A small contrastive image-text model, trained from scratch: 64-pixel images.
Rows from block 2 of the text encoder, named by matrix and row number. Each number is 500 + 25 x the weight over the matrix's rms, rounded and kept within 0 to 999. All counts start at 0. Numbers have three digits each.
# fc2: MLP down (text_encoder.blocks.2.mlp.fc2.weight, 384x1024), inputs 490-538
fc2.38:494496488493499472491417447521515506491506488482478488498486495509534467484513515529502524490505492515530513567520485525481525472520500530590498505
fc2.39:528498498515472496484554505470506502540515508496485523460512514489524491499501482493512532500511485469511500545602506518491511501514491502520496485
fc2.40:512495493496480505506434503489522491487487489514522507492492486511497503498499496477484479492506498500501505510473497486497495476493504498513505495
fc2.41:489515518500437504498385484488475473515511503494485511552511484503507507503510507519504464515502522507463503467448507512516509526508495499453500495
fc2.42:469488505533530480542732522571524502491515478496520509534517486531473526484511531464492458526487532476505505437408509476504478504478516474491510524
fc2.43:522482498502490482520606513525437529493515497501494497539498495527498501485480513519505520500498494482509522566543477489498504532494500475494525519
fc2.44:488498493507502513491501503496474494497499498496516504530496490491493487505509492489503507497501497505501509503501515498498508498502502499494486500
fc2.45:513499501482519460495436492530482498488488473502485519452496517499505486484511505525499480514507498495546512575538508499500503512513520499473503521
fc2.46:515502513490518488493531466502479522486529516506502493429496501492521490503509490522497536516485507519502501522545499508506511504512517508487492519
fc2.47:496490501515447527511544528507520500528487509508546525466493500501501524480503503471503523495492493493474501476506506487501491485522500503540504488
fc2.48:482489522530468523498445496510487468525558497501511462586511462483499504536479490516519515497489503532473492451449508513494485531480496504507526516
fc2.49:486508503508522493480437505456486494508547507519503453558490486497504504509472509484502539484485511533514497481499495536494496493505499498509507495
fc2.50:492511491502548494514517461520473514487504496502517445563472490506502483529507488490493480518488489522517511493501512507521491522527487502443512507
fc2.51:492513504539501531511467479457506481500516482468475461491509487480509486514490488523481542498519514524517499558519488517496505502502496515532511506
fc2.52:488480523533438513480519505494520502464512499494479474485487506489489479521520495526472497502471520494530485437527505524500488535489506507460506507
fc2.53:489509490473571479505447486523500525460463488499523433507501507493481514479494513470512475496493496511519498513448490465512491479515493489505506490
fc2.54:511497487487526468513539535554511459512470479482480521460505509505500503431493514501495496489492520498495524574462512459471510480495486501571496495
fc2.55:479483501555586463494538457500559492505523520485475471442496517503481482520493513522486520526498496540412482496496532515514478457467492515488516503
fc2.56:478492527492472528539534541577451518565516487480500502505508483514524487495472519553523490465501516565461452500349494436539515565541493508321519533
fc2.57:500490493536455525481409453440545521516537505533512464570484469494482488546488493446493506488480494502563479458545511534485477466476501493531490515
fc2.58:468490494506518530501517540525453489537494499488527496576523473484497510482490497473516467497487481488537488484433492471472506489500488483565487484
fc2.59:494510491500499500505445480491504509524492495514486510520498513512504491495510513497503494503510506497527503532516497522477509473502494503577509503
fc2.60:500506502490555464491528525495502507480485483493527475482496508486475518530488515499473426499511514475465483410462510504477501503510497480466489460
fc2.61:514492496518478484509444520498445541519488498495522491437489508486486510478507506496491496496531508478513504575589492522469500518514491520536494485
fc2.62:455501514527424550492481502503474540515510516524532480638498460517499507478505507471518448511482501489546493549415514477479478496489510484498514500
fc2.63:515497505491618506511544530533476488500522482482452509458520519494500474469517475535472469509509497527499514586446518487501504530509484507480486501
fc2.64:460495506527479506486592486546456510498514512500529478550493493518477524525501505517500560492475503535519504423531509505518477535400498511390531534
fc2.65:509511509497548495508472488512508488499513489513508500482486490498507490483502499499495464496499495471498513525486506503489501469504495509505504502
fc2.66:481501491524575487488589535548537507458522466487472470521521508490480495474499509502503465496494486478536507515463526492473498495507494509532486492
fc2.67:530504498493499513513669506534505528511495512486494533468519515494498486434500499482508489502512491495433476598451502464530502498506504486467505484
fc2.68:489511500482545450502559528516504497510498518512499536470494506503492524480482497462497491476498501475499502507515488495524500492540497489478488462
fc2.69:498499501492471508492499506501462521488502483487506484576517482495503502497481497499506473499498486491508502505459508502496481548507494489491510506
fc2.70:505490497531513512488542499488532487542545517496484527507497509496482505506479508518506499485493500495496486487535516502499477489492505528504523532
fc2.71:485517488485514489470379511545464487487523512507527468497506479533498527485502519523475541475478492514473529548480516470497505531469494504477515494
fc2.72:532493491501484511483369516476493480470461453492474528449527521484504497488508499528517525516503490495462489500456494507506508521523467522498494493
fc2.73:497505498467434507507452491495506480473515482498495508484494510505519516485494488482492493499513489501510509508472480502500495504497480527476497505
fc2.74:508500493557533497524679509546487487495503486507497505571519497517467505511502508498505417504500498485536499505438508478499492497470470513447505501
fc2.75:541507488448597471517596482591495512519440485507489550442505493504512502468493508474512517485504490477548505547488489497488513460493513506595504490
fc2.76:500499510487621423520601511538476517491475514517488477460500502511479509511509502517498464481499510511500496488514499488484506476476513487521506499
fc2.77:489503489506488493495484499503512505497497502502520510528501488512505506502506513483508491492488513499530504505496501494507492494499514493497504496
fc2.78:510515502520536497485419494460528493496534487503500513481495517491494502529505508496492521509492495522483511480500504528488497502523489501481497509
fc2.79:512495496473582527478560508526489499507491478499490508486534496464482519491503488510498495506488515503436481504377505481474501519513491511491485469
fc2.80:506491504541494510496566493465478505504483507476495514463486511498484501538499515533510455499520504505501500482532521499507498549462504514452488519
fc2.81:512501499499476471544481516485467469491497506504533546465485500513513511470489503465508505495506497471571526571641506528489475486532477494521487498
fc2.82:469517480513492505483534490552480492502507502499513452575501476520511504467505491494502498505486505491525513506475501485474486500450483497538514491
fc2.83:495506505497491485475506496514487490485493485491473501428523517485500495485511492526487520499507509516460480520438483505493506507479502517558499493
fc2.84:491506492484484501525515476489509512487511514506527501540480505502506509516504514479497518506498498498504488482515499521509510485526496500494485504
fc2.85:514489488505511477537660503531484514527437510488521496489493494496503496487495511478492452508504515506506529540507477495495486491523500478528515489
fc2.86:482500490468523505524521522525531508485500489497487501562512490497514491509523502499521464502499489499491496472400504505520488514529495512464477508
fc2.87:528530474498543471503556488473485529512472520520500496542508489537514503534486485472508492493506489493561497514521493536501485495497484489478511496
fc2.88:497497496508552518514671485507491535506527503503500532521484510505521499512494515535498491496492500532465492475398498487494514512492509525485497510
fc2.89:506509529464568457499510544532527534512484502512532556523529490521507494511497497469496462497501497497531490475380506479484492474487510473630491493
fc2.90:489514518514527478481484525510507513493467499501510457494516513503488507482496492444498492503512497482532487516539504490515503489516497496491487479
fc2.91:492488503493456497524500495525488473487480506484521468503485509507521514477502515508493558518506495506514513530548495491502500506487532484486507510
fc2.92:506511485535444499500578478498489476482462491486517533503496502512500487505504517495496505503496488477565517532523495508522501505545503492480497507
fc2.93:537498505506539475496485528516528524498500484498513541485517508491491504503502502470509467488512497469504492509439502478519499486527489514459487476
fc2.94:516493506528436529457494447464511529514523524488488556426474545517523427528510492483493555508514500469522495497719514535479481497473510494535528511
fc2.95:491508520513476500503520472508535539481495465510503470458496519469516488504508493498508513495499514481458493417537509494474509484544535514537510503
fc2.96:542515517458612414519588500539510482468443471505497560406497514481525492462518516433494467500504512447560507559518475501565523475527531500469513491
fc2.97:523496492477581469504479520535515517523499500475497505541495504507506495522496489535493539483514511494479508454502506505481508544456506495531470500
fc2.98:495499555517595484529475532495495545523492491533461501470524504448481480505500484507505490508503507543408457533424495465450518519572525500561475488
fc2.99:486496507504491510486512508498513507498503510495483474564527473503496495491511500509498485494495506516491513496449483492505509500516496508511492475
fc2.100:494505498493499509507532482525522502467484490508498474478506508502484504510499512498501421512501508478476496505445491493497487516517515500458494490
fc2.101:520494488490581456523516513527482489509479503496502507457483513510491500526491494489493495490524515498500527477520522484496493500469503475503485484
fc2.102:509491500496495489487499489512492491487495501500482507448492519496490497480491500501499509497493513506501498535557498492513493484485513493524517508
fc2.103:511510491514481505489558481495499525464489502508529510472508515508501516487487511461497515505480499497571499578531496490509485477518501477533495491
fc2.104:474506490528526471532503477482490459518506508490486462526494506511490491512491490486490528485505512531531507515556508520474503505517466491538515513
fc2.105:500504493500457498537564477461517498504507494498517528543503491507502505527499499447509460491496504498516509500483498509512495475531502484475502507
fc2.106:508513505493529479489488484499484504507520501491499501491492521511503490520494510506503519513499510509505512498541513510481508524470509489509493503
fc2.107:502499522487504470487385504508459508478512490500514513449492514497512503454507493491498515504506512490592507587529491485502500494506497511508495516
fc2.108:507503493520530483533517517475521486519505504515502512473483525495513505517506510493492540496525501511494496472553496514491504478497490507510507503
fc2.109:503516509502479530511385510479505490497514495513516537504503493497486493507492518500496522495513510515496494497473507497499495465504498518539502500
fc2.110:506500519456504483490448523493534510487504511486515466507507498515501518524497497518513541502496498514465484419483495517498513521426478486459508483
fc2.111:473513501525465535469476474463507498500508499508525472557490489514520512513509478473501526507496488501536473489481504487486505504498507512492501497
fc2.112:509511476481474520450483495472515488485498503482497516467507498518519521490524498501496523495493507512488507526471505489528502496502513531476495484
fc2.113:492507505503431554467537505536466500501492493475460481564540477495479497497517498562499460515503496509447505485375516456509489527487493501508514501
fc2.114:538526479469531480499572524551499499477450472497505570420500497515480502453477516483500497504501523478529493546513487466464499458483516489619495500
fc2.115:517513513477415516492275472467486504489541472502528471434485522534499513508512502509509564528513501508533511524580500504515506508456524507484501490
fc2.116:480502527485536546516558533535488486508532525521542502594523469484500536498477486480500524507478503545408467503436509477524489532506499477459496474
fc2.117:510488486471538464504557530538459523489479515491498509458489516503493511523518501513511495502514497485491493481546496498481495544479500489447483506
fc2.118:497487486496494533496549523518478487518493504501505480533521483515500513489515495493511469495507502489486498504381510475486485524500491489508503498
fc2.119:488495502496509484494547500492526494526497501501501497509518491495500503534484490476496493490502509501442485410492506503487502474499495492553487482
fc2.120:522497498489506490484441499520535502512475494507498502454509520495494490494503503513499509492497507487452491502500504507518515512535508522474486495
fc2.121:494487501516490533501550491493494530533530505493488503504497519492516469516508496512486502528509506500478487466483526497492484495498493527521501497
fc2.122:492476505541399520535527485493469539507538494499489504481480529504488474540486522507491524518499512514502498418646511538494488532472496473474507538
fc2.123:499496502482441548516526515503480497481511505502523489525498480500506531475504507487489495511497497501464519520443482475477515497492514488529512493
fc2.124:502498473489521439511600489532466492481487481484528487420469528509511528496499483505514474499504483487611530547536487506527507537544512498391505498
fc2.125:479509492510461514504579482518489508520503506515494474525503487499482503488500508503500473510477500501482514506432523483496493481500500505540504507
fc2.126:475498502520508479515629498488496484492506493495484512508494480502511502525498495536511455496503513520510502488462505479504507522493497486492508500
fc2.127:495501489503492458486626494508541504509521515482458515535537489506499488538516491491486503501499494503515501430549501504506506505485504490541508498
fc2.128:485508506513581492524597533531516500479510483490520487568517478499480532511504504475517491497504502514450504471428502474482495505491507487525519501
fc2.129:540489492490553489499499497505509477507498477505496486386488534483489510480483496522499547497517507492466491498542490514487494505443500492506500517
fc2.130:515494513506509509492489507527495491502505484490501469482487503490507512487507493495503528513508499511460497472515513523479496537488490501548517499
fc2.131:505504500525442518479603493506507500516483492494458513436509514491476485491510525518500506501514522496421527536594495504541496484501484502412494500
fc2.132:474487494494515498509522482499491524513510520503512479501478491527493506493482508504489513471491495517470506497526494519489492504485520476500500510
fc2.133:510512493487508503499489491487513519492511513500522523550494491509501487506512506492502492503495492507487499496501514495498491494512505489490493501
fc2.134:504502500490512517501545504479492518535523481485466532543524498490502479542513491514505507518496499503483504481428504490478521519492502513551510517
fc2.135:512504483486599436500525547567451527505457492503512532467522506517489501460504509483499493496510492476585516575507492467504512480480493520529493480
fc2.136:494508508522434505531508437445519515547485519487549484498457498509545504468521496451497467486465495478519506523591506532485491497600527491546484493
fc2.137:521501497484526469491458502526505507489461507510529488394483527503494516487516505494504530493512499490514491523575497500501504492490512485500502493
fc2.138:512497513499437529512451520491498508480498483504523550485486511496520516489487495453525520497498478474521510524549501511485495476540490494560490492
fc2.139:509488500474523475480628474508450482505472522495480543430484519499483506531508493522499509504506494513445486513547477488537496535506499501374504503
fc2.140:505514500457521509472474502503534487494481561518513527460473487493466527475472508510497547482485495504468499530546485488524477471489500491487520493
fc2.141:491512489515525528518529463476489499512535516498517487528499492491503507504490523501501501513487505543479503568498499517516508501504500492438489508
fc2.142:496486478510468527494521439462501446533515483468487464421497507470599545454500470506490561497488499525563507582506444511477510505513510496674515492
fc2.143:498501502472485516477523538503498517489488512482486556530486488502498483469502489527509504507488501481509471452560505514495493530493508524479487513
fc2.144:489512485484590418505648498505545529532451514482507526523509493528493530504475494479510470468487504476442496491514509502511509508497495480473487461
fc2.145:510502494496450514500525497508508520500458526501527492494498497499492520481489496472510476498503495505472487482472494486537496507475491481437511492
fc2.146:531502514479511494519455512477531497483492497481513524488498490492519528486494502491487492502498495493503500511502500515547514481520497509457476490
fc2.147:507499489487460527514451491444540493525527498493508479444515519514512498553512506536489511512511493535467499429459513514518503510481477512452505519
fc2.148:470489499507505492504541509512518497506490517491494475460493504500499505495502495507495499495505487500501492517519503511497506518507503487483502488
fc2.149:509492509492503525504497479491497499499498494491479475487499516500489499511493493527499524485492496529488490514542491504525491518498519504446502516
fc2.150:491507502479506481498464508493492486517486515494501495510494494500497511509501479488500499486492507512497498477505503504516505508498501489486498498
fc2.151:508490500485512488539498490492464495494512478508480461476498509507506489497497487504510499504495505520520505520521507503474501545504489501518492515
fc2.152:491500501484529508502527499504540466491504502519486490577544493498484518560506497513502521481500498532411518398463489500507497458480489493525492498
fc2.153:496506502515479523477509507511521482446527477560477536484529498520492478454510509441490572525502505553549504493491527492459487380432495474999496512
fc2.154:504505504505480512538471484493491505519512505524502508492498485503497500479509512489507515501501502502482499527534496486494500451543519505554488503
fc2.155:524482499492553478502613501514420508499458484483486581375497524490492496503512482502494461493514504479533521523500482505501508529562502500476491495
fc2.156:512505482481563497494635512581476490518462476501477522561525489496492484493498510509492442502488511499515532472399496488509518506470489498497508503
fc2.157:491492517518386477464422428463476519515478517498515554505439474488515493577498483499512540498509486518494483501637495526503478524539531524483513498
fc2.158:504505492521482533492510497541536499518506468502494519562541507493483494482503522462502469501494500480480510476391521481474477440488504492642496500
fc2.159:475510486511500483504465478462475480538509513502478482525501504509513479536527486504490532516488488501483535483509507515489503503496472495505509497
fc2.160:504541502476498570479564516523577497442484503503491542543563485504448524597483525519509565491498501539389470266407496478515493463314501487535541567
fc2.161:529499485481540506486628499547520516486506486495468535459503524492510480499523479544513502511499482466491525494535499476489506489488519502523507509
fc2.162:501494506506466496511501483471497458502466501495496473449488492493510501489494494490517509500493501496507512573502484501517505500518490506508498481
fc2.163:516497526479490516493448529447563539500496509496515542587501484461454496593496487514493500527517506470365465301563526498497479550445517466419480514
fc2.164:502493506474485507488462507531491473479470483506479520455502512472517495485515487510501495500509494475472503496508500507482504504516504515531504508
fc2.165:491509492464502513467477502540513512482520503520527494544517470508498507483507508509498449489474494522458495521394497488516472497489474495476511488
fc2.166:485498493490454508476563499502500494491465514486478492493498517508507491485507497520480507504501507478484516484523490485487499507501499502553503493
fc2.167:495508523511569496463347532509476452559562530509486516490513508473480518525509511541481522497485497545397484475454518497505513524481477522430499497
fc2.168:508495497501517497496441502489506481513507493508487502478503506501497491505519486507515482505512499506476504483468495511497521505514508501448486519
fc2.169:514492494463489492499552474490516481496510485513481519474495491503527471518506494532504474497495509506488503483459519515511492517513505524433488517
fc2.170:522499482497533459509462509483537477473522481521512503484494486526510527473514512490499435514487498482541542514491505494503490506459510489509530498
fc2.171:494493504521438494509563505499468496510526488500491480465499506494494489521496497521499570506510501514469494469550515507478498532491510510518491513
fc2.172:484501492527484542510501481506546487498554506492511488536490485500499496503484500501519530514482493528509491480474479517488501494483515521529501528
fc2.173:457499473483504495481535464466523502514501509474487420599511473482518489534495469519493507486496492513541498439463465519516518504513505528517509520
fc2.174:485492498506467538536507506514518500484507511505521480555495485501475504513477509480514483508493499509474494466515509502521482489478503482493489502
fc2.175:483479506537436502502519477468503458507514504484477446465493496465508512549523491530495556509496512540425501429576511537489508535508496514500496528
fc2.176:475508503495398564538729525495523483514501538503517560526507476513521515504507497463511452494490493496434512466476489534539462525490499485415487509
fc2.177:497506508487417507512350466495496497482490481512502483583490474512515488491493491492519458504488502491567517489498502498503507509505500497463503516
fc2.178:498524506492540512457381509475481504524498539507500473585513483488482481473491510482494498505479503494452483500485509500453494504496496505593486479
fc2.179:542480481495537506489556532473516513508472516496508554432485541510491525492483494467496537477537491464538490537608473517507514482492522492487483491
fc2.180:475501499486465504472461506508514509495499516508507461587504465493517496487511476493504503506486497510523489523435489506501487502518518508534496513
fc2.181:490499499546522497502488468498476498523519472501511482447482506520497483519498515489505506512519516532519511473499506511473498471435493470561520498
fc2.182:503494493465459551458522511486587513465487469467498491483559519481484506587513503522493409488489496494441476372392501477469498560490485503421466499
fc2.183:492487513506551535493511503535463516512497497493502498511519513474483478476515479480489496501497498513492482504447501504478499460531506486606497493
fc2.184:492506517511508471478289507421529512510526522519506462531501506499488516582514459479497545499501485473568478386548489522559512482466475500403498482
fc2.185:540503486484492506471535510544486529456485485498499528458500519501500486462504507517508480520490486472514527551523520486498495535499513520451480502
fc2.186:524497498483478533497484509501515499503501494512503555542504479493509476471507504516509500498494499513466502550472511479514498507501495501476504511
fc2.187:500508501509451515490514478469524495529526503495507505525496488502509502524518505495494506503491500502466488467534497529504500484516496496473507497
fc2.188:491484470518500496509518501443483469530502522487518477480502520498511517521500487497506503510513483490578487487553496539520514545491480502401518502
fc2.189:536503493488457504477486463468547478504499500513503544460507515487519496489523520485490479518489516488513504496472496508544511476496506513457487499
fc2.190:475496494512554498495620472510500521500523500488488451481514502502504491498504491504502472511496489525495489521472514495528495482534491504445498496
fc2.191:472518511514527467498523503521479534530490517497516487583537467520493505539473513469497472464476503514529498497387507457506507499493502506544502484
fc2.192:558503479502414508482543514565446492506498490500518526512506472516532532438508523498490487498478486480523525596393504454498516515484498489490494498
fc2.193:483520503496504510413466501549552492463487507483501490517535476498500504439517517498509473501472477507433492532319491460496511467555498526569470473
fc2.194:490495482463530482506548489530512509488487511500506522593508495540520509523470518478514435451475486493529510503412495494518484465503501512443479501
fc2.195:498494487487506510503354495480521497486504482486516470453483520504512505481508490493494515507499500507507503502509493521504517500526500517445492491
fc2.196:484484529512482509523428463530474515473496465515484486523484507510514469516519517507502511516491505525481525505422521492486511464487509500554498490
fc2.197:518491506497563468496595505512535481495471500506496533441498502503497510490506509496503485493478506499489515516548478502504522486456502486513506488
fc2.198:499476518565428576481458451459513498524559479490507469479491516502533478570499486535499484508505514528526488461456505523487493512502509510480513537
fc2.199:461518535523467529509364535479482458521476505507503529658538437505484520556473507492499500505509511538471474422360508444522502522504505492518478534
fc2.200:491521501496489471504376454454540516516483499525469515481501504519483491509499527477515473494521517494459524502505511498480491458507512501591494489
fc2.201:498485502521551499547544548575422500523509483502511510569516482473510499425491496469511506498492472501554521636469517479492513500581510494532502524
fc2.202:528485498481519516486475500528491520489491493493509454389481522495511506442507501536490526501491485509473508568544501486487508521460509509450503511
fc2.203:504483505520455490532435542466511482468510487498546517497452531500488538527492481484522509521535480448545511450658482510486499510514499503500503519
fc2.204:493517517506560508528437508515497500509472524512512508558495485492471509506496503463505501504489505501514500473462499488500489499542501513515501498
fc2.205:483512510495516471499410488500518479508506515508507490509479490496505488527496511509513479504493499513495513463511481521509492509510496493427513503
fc2.206:512487500534484469497507485501489505505501489501492462440483509501505483508495504526489505502504523509528489505530523500485505509455521494524500506
fc2.207:509512482504584466472427504464510524489500520510512496490508494519493502522507495481506530513501499516467511525548513520478508477474484478521503477
fc2.208:493500479498498470561533466479468506503512503509491494493452502497514488517505503523505477514516499496519517495565499508491505503494500491422501505
fc2.209:486513504508503524479525486495493497511501518492507480482495503498492505493505494500488513479485481499507492517560497504527501501495500505465509506
fc2.210:476474512514403561520556493510462513511522509497496460633502481485492508497505488510516466489493500521423490477459500496485490517534494479476519495
fc2.211:475511488516484507483514494499533477522498519512503479572498471514495503528483507508507556492501493518464489447475509513504496498452492510477509517
fc2.212:506486509489454571509516491549453518508484504497503494476486519503494491509490493549518559486494500552454500539511513500488497534486500517451498507
fc2.213:493484504505500464523514522493485494487475485492497489467499522515505504514500492486502516501511512502502505489559480497512495503481509482503517505
fc2.214:505501497536476478477561495461518523518546504504496481485504509506498485519492518486495496489508507512498498480509512517499503499507487503481498491
fc2.215:488503487482509505514505510475482493500511497511512493512495524498493496505485500512502536499512498511506509486491501514508499508500506497490502506
fc2.216:502499508495564473497480523522500515508460484500500501535498506499487514500491508508500475507499508484511492449499504496486499507486497505464490502
fc2.217:522499482465525467501272472444495483487537500515492443491503505487514483532513490516499529502519496509538509524517501528535504491488488482428498507
fc2.218:521501501501442540505524516474497489492479490490511540396486538493512508483511511495504514498511490488459505520543499495519514510495499505460495493
fc2.219:528480516503595408521563551552498530506506487514486522449503528501490488528514501496494491486512498498500488467465508460519517523524505503405478507
fc2.220:529486472466571511524682507592491549497472493492504518452503516514494482429496530496502469500514479480493513581490466467506498453478511486523499497
fc2.221:510502467536489397524448500348642437487491496546459489419462552517591507467525517404494445483463478401646507601558442479543517436523511511585492506
fc2.222:486488518529467526511502477495517453506522491495482507504504488496507500512488489513505493495504519519449484455457498508526501515496516508440506515
fc2.223:492515487490557489495503508559486535453537472508515493490508510529484494505517505500489472515486492516507524496361515486483462482489489480481513493
fc2.224:491508503500502507534571487487521503491499489511501481468515506496502512498508494503488528513515502525521485520507488499552527498509504482469488514
fc2.225:495513509501530463483451484451506461494530483505485527596501478478503504566513471544498441516502513538464507410412502500485489533488486509475497524
fc2.226:518499511481466515505456540503504509502452496478476525530507503486489474481478522490515490507523479488431478475422508467458500474514489511553506476
fc2.227:498492507518580481506548559492512523529518477502488510512522521485455503547495499468507462482484480503525483430546500511483492486483461501459520474
fc2.228:511515506495369581577576459507498490484468506474509556480483501486506518489491515472518523501520498495434504527587496462556508495570519503469476512
fc2.229:503496491481472460501491531519492457498459513479511494556487482488516506497503476460502516491501483475568497488539489514503498542527501483528493499
fc2.230:485511507512530506494406501536497499503494490483514477551515490488505498476495512497503481515483498483504497501388509480510501500506495504469486494
fc2.231:486501517497432529510413498541445514485510489503507530505508483496501476503496494523508493488503511505477495499450500489479482510516496504531518521
fc2.232:524497511500443568502517489464496474522493510482493509479487515491502493466500483478506582509511508496490498531595512516518507507497510495559491503
fc2.233:487508493501571419481427488490498514464520504497499416469492520499488479502489501492496510504497477480563507532568503494510497474500484496471510501
fc2.234:491502498475539517521490502514489490487499508502521485483496492504515512436500493465492480508500502482538511616461500476516505464559496504564506470
fc2.235:520522497510512490529579476534564494459504471507478515480501508482519486495522527492495479517499504517419510464549520505550484468528508488468503520
fc2.236:526499490464480521441498502494401509502494491478477517390516514481523504459493485543494545507510496494512497565515485498485528549517497526548493471
fc2.237:486501518476522505507482525515495524494509524491496483488510505493486502462525505512498517497502495503426499537512519485481494513534513491509506500
fc2.238:480496501492522533448544535486475507509510532516507513554497482497494487475463491500501496500490501521542468555465496527482493497466487486512517490
fc2.239:506483526512497549471494544513520513542519518502489539494539523486493497480508495464495493485482480500448493545437505484514517511535501503465516477
fc2.240:462508494542524452502489509537497431518502483491457480577529463495488485468511511512495499500476519529512520498359502492488498500513510527587522494
fc2.241:489498511510511469504517507489521501498495504485495504517504497502493501518493504473507488491492509506510503483493480527493498463524481496553499493
fc2.242:483479507499534464471453518479510482518514505483495455562510493487510519510526491510491501499499496504460501483479475512518510513480485486469498492
fc2.243:518490505500547457517454489496523489500510490512472527508500512495506500503483501495507494495485497488549496502552503513526503469499492512490500511
fc2.244:495500513512493500474386474473492500508515487510486443509504505493516497507510504508482540502502497502505504555511512529493508516507500493543510513
fc2.245:527493488496559475530500518504496497496500487521480531512491514487479500541513518500489518506502492498481500415564529515509503500465482479441483507
fc2.246:511506484464494530502582498505499504471491503518488530465504494496496488463512489515479494521505494492489518560468494490509490490514508478500494506
fc2.247:499506505490618478516474493490502494511537510508490522507484512502458517551485503516508517488500501501487520459592516529461488501472480515532514498
fc2.248:478503495524494552505579530539502528495496476496531512614528468491509509486504490456515403506485490504563476472253486473506497474525491522492478479
fc2.249:480496474514541449480503480491517499508524476483467447463499525508508493524505494545509512505514502512489520499515503513477485503446488498508516514
fc2.250:506499501524535502500524516537518518510495502496479538478514503488482517494493498516501482502499495506417488477489507503510499497467481499431498482
fc2.251:504497504510454511517496480518504524484513501500518498547511497509506499526510504517507508496503498499457518439518512502502493500491487493451504513
fc2.252:508497504499526504469533471475586487491523499482462511520527493503501472544527512530495472528500518527459484360435502490516499526416494519493504522
fc2.253:502485500508491534506521485532493522515487483506485478510526498465528480479479470489499501492487479516498490541427512482452508493522504489594515514
fc2.254:504497493502482514493420493487494495472501509491486496493479512492494495498497493519497523487509494514479484509529505489493502498504508507458498493
fc2.255:496490508485510494483496507505475531503515512500486480525510480491494484503512508529487504519499499503485491468476508504479508513467493514533496502
fc2.256:482496490485500458514538500522453450502504511506515485554497480522543487464499476490502538487488508523512513479485499526483496507529488490573487510
fc2.257:503491494504435542481585522468488546514548530487495511524499509521488503460481495500499518496483502509494504564529503486489498499478506508561477519
fc2.258:495520505465688457517359567547505488459486480503468491532510480500483506478479502518519507502485477501538521518449496481467513491485473509543514525
fc2.259:500508499535547453499495499474546483505534496510493508512509501492507485482495499500498518500506503495508497488461505481501511448518503509511500492
fc2.260:526468486508402544510548493494455505538468514486469617466485525486530469461509483535522486507496499488483513615535471482517505517534496514427509503
fc2.261:464497507529406549528481482458535476505489529485517475485473512498486543535493525491509522513520516513448514453602478506526492510472491476424502510
fc2.262:535493517494492536482444519490469479524494516511479580380494513494495487427508500498503567511517528514463493621581508511479503479518511509582510505
fc2.263:494526512474440544478374486456520519490499517518514498534505467500495500499489502496502493492502502502473512552499499496506501467543495500517498490
fc2.264:498514490516449555513555485493523506486489490490519478495502499505502502532513498511492452536511495520499496419458505492529494497446493494381497527
fc2.265:492494511531472536535553514479490477495506493499520504621527448486496519494488483467501475481496491510528503531414500493524499501546492484487480508
fc2.266:442507500531507523474466507464446511564549526515505474633516480494509501537507492487489486489465504540520479428429514504488494517471489497474499501
fc2.267:491495502510407527503470496446541524525508527498496508551499488495497495539488498507499503485495499483521481432470495517502515483514500516506497496
fc2.268:531496500482500493506436508445517469476520514505513532525488500503520512494491523475504464487496499493486503542501477513535499485570489508436478483
fc2.269:533506502454568461521470508491524484461479501480504518426474515510510518517504494528496492501516517493483495472514487493510501501477512491425485499
fc2.270:490492495492554466519519534555527517523483504507508542574528491524459525512498543465521365492472479482474497481362509495532481417522471483428495499
fc2.271:524494500503509489508508530503505497497495477490499545469478513500510505489514499498501467504503489469512505481587517503497505513507496497495504505
fc2.272:518509487477633446486535513561490435485529495503480509474504523489493549497509510584493530500509509509444519510510492481484495515428480487499544522
fc2.273:520489498512481512493417489470506503482509487508497510447498503502520525473499498486500496501496485481543521565494491501479503486508496506510493494
fc2.274:501529477504559498465351497501462481506490494516479503571506490491480478496502492546513509516498495503570494524453500486453506526544484545569492497
fc2.275:510513496488564453507489499497486532499512493514474537487502515503483474523498508551490510496522490488451508545596524505488501499457478502494501508
fc2.276:520500522531457585474408511534463488519480505497486529486493498482494476449503512523496489520489509509452504534441529471462497515505503502506504508
fc2.277:466496510512442542538540520500511547491511506488503449531530480478515480488510504479493458514491483516457471460451526482552511468512494485455501506
fc2.278:523486498456474492484498498502508527475494518487496569425493512506492475493504500529500467504507508495513485529532497500503505488503510527518510500
fc2.279:514518513513488494494506482500487503495515509505494496495498501511501501494501497514495501494488499504504509515494497523492494497514512511533509487
fc2.280:521514493532473502496455491499476499516507487513487512455500531503491482501507519529483513512497488510541498538563521500490501505497488510495497509
fc2.281:511506514479504484507494492509459453503492509504478512517486494489523493424485495491506499498483506514525527628504482482473533500551505492607500492
fc2.282:503496509500429515518484511541458489522489512503534481441497476478500512488494499494489502502508501481485496507525504492502489502522510499524508505